Rows from block 2 of the decoder of a small model that predicts concentration at each pixel, named by matrix and row number. Each number is 128 + 24 x the weight over its row's rms, rounded and kept within 0 to 255. All counts start at 0. Numbers have three digits each. After the name is the row's rms in percent of the matrix's.
After each channel's rows are labels from the 100 images, of 14976, where the channel reaches its highest value: "strongest on" is what is common among them. Only what is clearly more common there than usual is listed. The data: reaction-diffusion patterns (Gray-Scott).
# conv: 3x3 conv (decoder.decb.0.0.conv.weight, 128x128x3x3, each kernel summed), inputs 0-127

conv.116 087:118153121107081133065091108141127126134122133132119108152092142125150170127134122118133137114078143153174093132112111155126181103118100078153106149103156152108136134145134140118112139109128116121132117150081112101112143144114107134109133124139096180178123140108140139169149142103109175118097172096080117169118123166154119115126159123162167121097122109113136110109154102137148101117096
strongest on: embossed

conv.82 115:094086123148100114158123126130144125153123105123150154130162163145108158115121150172128111091137126178134112156072103150066140155141116119104145127109106151136179123133130114127134123115141119138129078138114083137116151136127134120118110077139146145128146141145152147104106102128129176133154098156110124098082139136134140165166116153131086141137083141143090100179176157102148148127126
strongest on: feed 0.039 kill 0.058

conv.17 097:136181152143121109118141111150119123109116134155153135164108100089131132168220166116131157118134152109095137144126104140196129103114151115177172114143112152158144139153149136139149101121136165118162151130099138147100156168098138096112109128110129125123109131119117153149106144112120129146098120130153116093112092111159099094112103119153158142122092135169160125151107136112141132106100
strongest on: feed 0.039 kill 0.058

conv.80 086:138136099111136108110159139112125123144105111133135106113127123104144121141145132133175111102122130183120138107134121152117139128136131170151073088193090159135121146117110132153168114156106118119124171117104120143110129113070156116130125132136156104120156092145093123132110115114126137151139105137189136096139184133179150134114153115127133134109133203176084096130143149144097112142131
strongest on: embossed

conv.29 111:076128137095153170111136143129114143143116145149160117140109121080104086124141151100100111137116156113104138106109163143125105161142111157117162131126118074091105123189139160120129137123138103153142201128126126102112145161123116135128110131150117172131104132148125124157114131098084086140159148135127149096110143115162122126088178080110147102142125143116150136161104138098140082120102
strongest on: feed 0.039 kill 0.058

conv.98 107:130120164123122121098115079109100126121101125148105129142131123159139152109130092103137113142100105113112116108159148130113100151149102123128115169151151126124098099111185157107177077129123157098134086111091139119138116114157162128127119100147093121141134106131119173141151190128077104137103177140099143146117108150141115086073119088117146115136162146120101099107126169122143145142112
strongest on: feed 0.039 kill 0.058

conv.91 106:126124117138131145084151142102104123117117114154116131111135111143114162104149101171087098100169151112178161176116133155103134126134153121078131129146145148128128097129103142158144109113147115116128138101120134125157125081165099118103145125141132143042167114166139127167156134117148160124115145145132118131077145132151097087162101101128148120134100166135146118124113150094146113071132
strongest on: feed 0.03 kill 0.062; feed 0.026 kill 0.059

conv.24 079:092151129091118112095053100105118116124139114139077122135093140123105121143107119134126110103081117183126095077140149169134113127104097120112152130122146088163152087152152154148098121091087135130142140091106108116170135113130114144152115117146122107150110105156113121147169156130074137159113143136081123146151134169121104152129124101128162131153133099164134090126111123127122125119130
strongest on: embossed

conv.38 108:094118147098174141103110098105120178171109122143133098092118103119128124096138095066145090125128130102100149119114117167124152133112155147122135118083142090125084133140134144098130124133141057130099111155094093079140152129138098123131108114177138139150098118127086153126127111124098092121131145128135116112143142170152173106145166110103143134127139167133104109143141125169148118119113
strongest on: feed 0.039 kill 0.058

conv.111 070:102112129091145098118152135127127102147117134162084156131114131146150139110163106198109090118123122145110118107143143144167126142149137115121075079162138146111150125142136138115162129163066104121153126110090099133140122131095099158158108125128155143126134084140107107153117121145147142157131112123128111156114181143154127154157166111150107149121168141181101083115138089116087138131117
strongest on: embossed

conv.30 095:102133128104127164115112091110136136117121113121102137161092132123142152134133171140139118144143151193141166135203139130094121153133137076110150119139120141109104163093167141134099116150137120123088080168112115103159109101144154118097130097143102141126148141111114075096120136096093159157120152140117121160169137141149143091138112107158124143115138121125086108117170125155120099116094
strongest on: embossed

conv.39 097:086084141152145113168098166117116107108147120093120133110099172114102105100124109131102119143152142118138097110141147144074117122105155098114109149121089128104153132111110121113136120107167094165127159112131124144118124136153130143148091104134181168112169093122138127133136121132147161093182124116097108107133169122145131116187144144112109102143136161133131114134131079079153168161142
strongest on: feed 0.039 kill 0.058

conv.15 135:100113135137087111172137153108130136098112092063135140104138130135122171162120149162123110104115163126144123127162127160146100137132144127108110125093113135159101116130092122118114132139163071129123133114118090153153141072159107141164107096123136141104134123121143149111131074135128151112142133163138067095123167096168131114163111165153124146175121165129161137154145140094118136154130
strongest on: feed 0.039 kill 0.058

conv.35 090:130123089143082131082108108143100112098173119112126142135149132154144127145101128130158145151079129153137126170127143096125101155125160117106094151124130165174128123147132099118127148107132147101112148133109169081105146139154104135129116114123115102166082158164149132142151163089112156120154165141106167134139113197105113103115136142170174103091140160136130106152119154132146152120131
strongest on: embossed

conv.26 106:133170118146166092125142152159134119141128107116125088177114150113086124118121129141120186110077151170151127149123106162121114140118164116140153140106155119174153175151103094157100085126130159143144118145147106133104150163162111126151090144088161119125125152108152130099126158150151146109133142111173110164119098166113095129165111146122120134128111085141137134176108114136134111115155
strongest on: embossed

conv.113 084:122141177114098133072109118144080150153172140156125092184155107159078127094119117110128134129135173118122166118100153148121111118124094116145147166131174119118139107140157135116121123117117167156196099140093152140086129136183142124112112120110105116167128170127116150132143176127101156174123135130121110132135108133123106099105135118125122143111123145094159146137109118145119091118128
strongest on: embossed; feed 0.026 kill 0.059

conv.60 119:144133136124121127152137110102084165126115122128145109091121114152103161160138087105136139127160197082146158160132142131107108110154132122099089128148109113123110110118100156068155121137153078135162122121141172155164154082161129149112137096126162109093125118123114144147150102130161126147119117163179108154125136091173155091124124132143126141156116169140128132112114147155163138134143
strongest on: embossed

conv.63 110:130159126088129107106123130135103151090097086119114122113124123129092133177152090123115127134134149092113152120159128163118117075124137114103132145155137102131145111070153122133093124120157094124135135136102165181152138092152103173145093147106135090133130119140152147114170130093125105134079173153123098146099110122137097057165124156143122133144147154139137105133112145140140092118143
strongest on: feed 0.039 kill 0.058

conv.68 115:138137121130147076089120120115125099126130125154143125133080135094145130106096106123134108117126102149119152153122139102060131117151143120124125122153153038108150086091130117155109137115125157142140126151097115143117125159164154152163128129120119132168124159184126113113132181135179130104128116150088141125140135194107117100122138103136140147102117100143084118110144124166113136136151
strongest on: feed 0.039 kill 0.058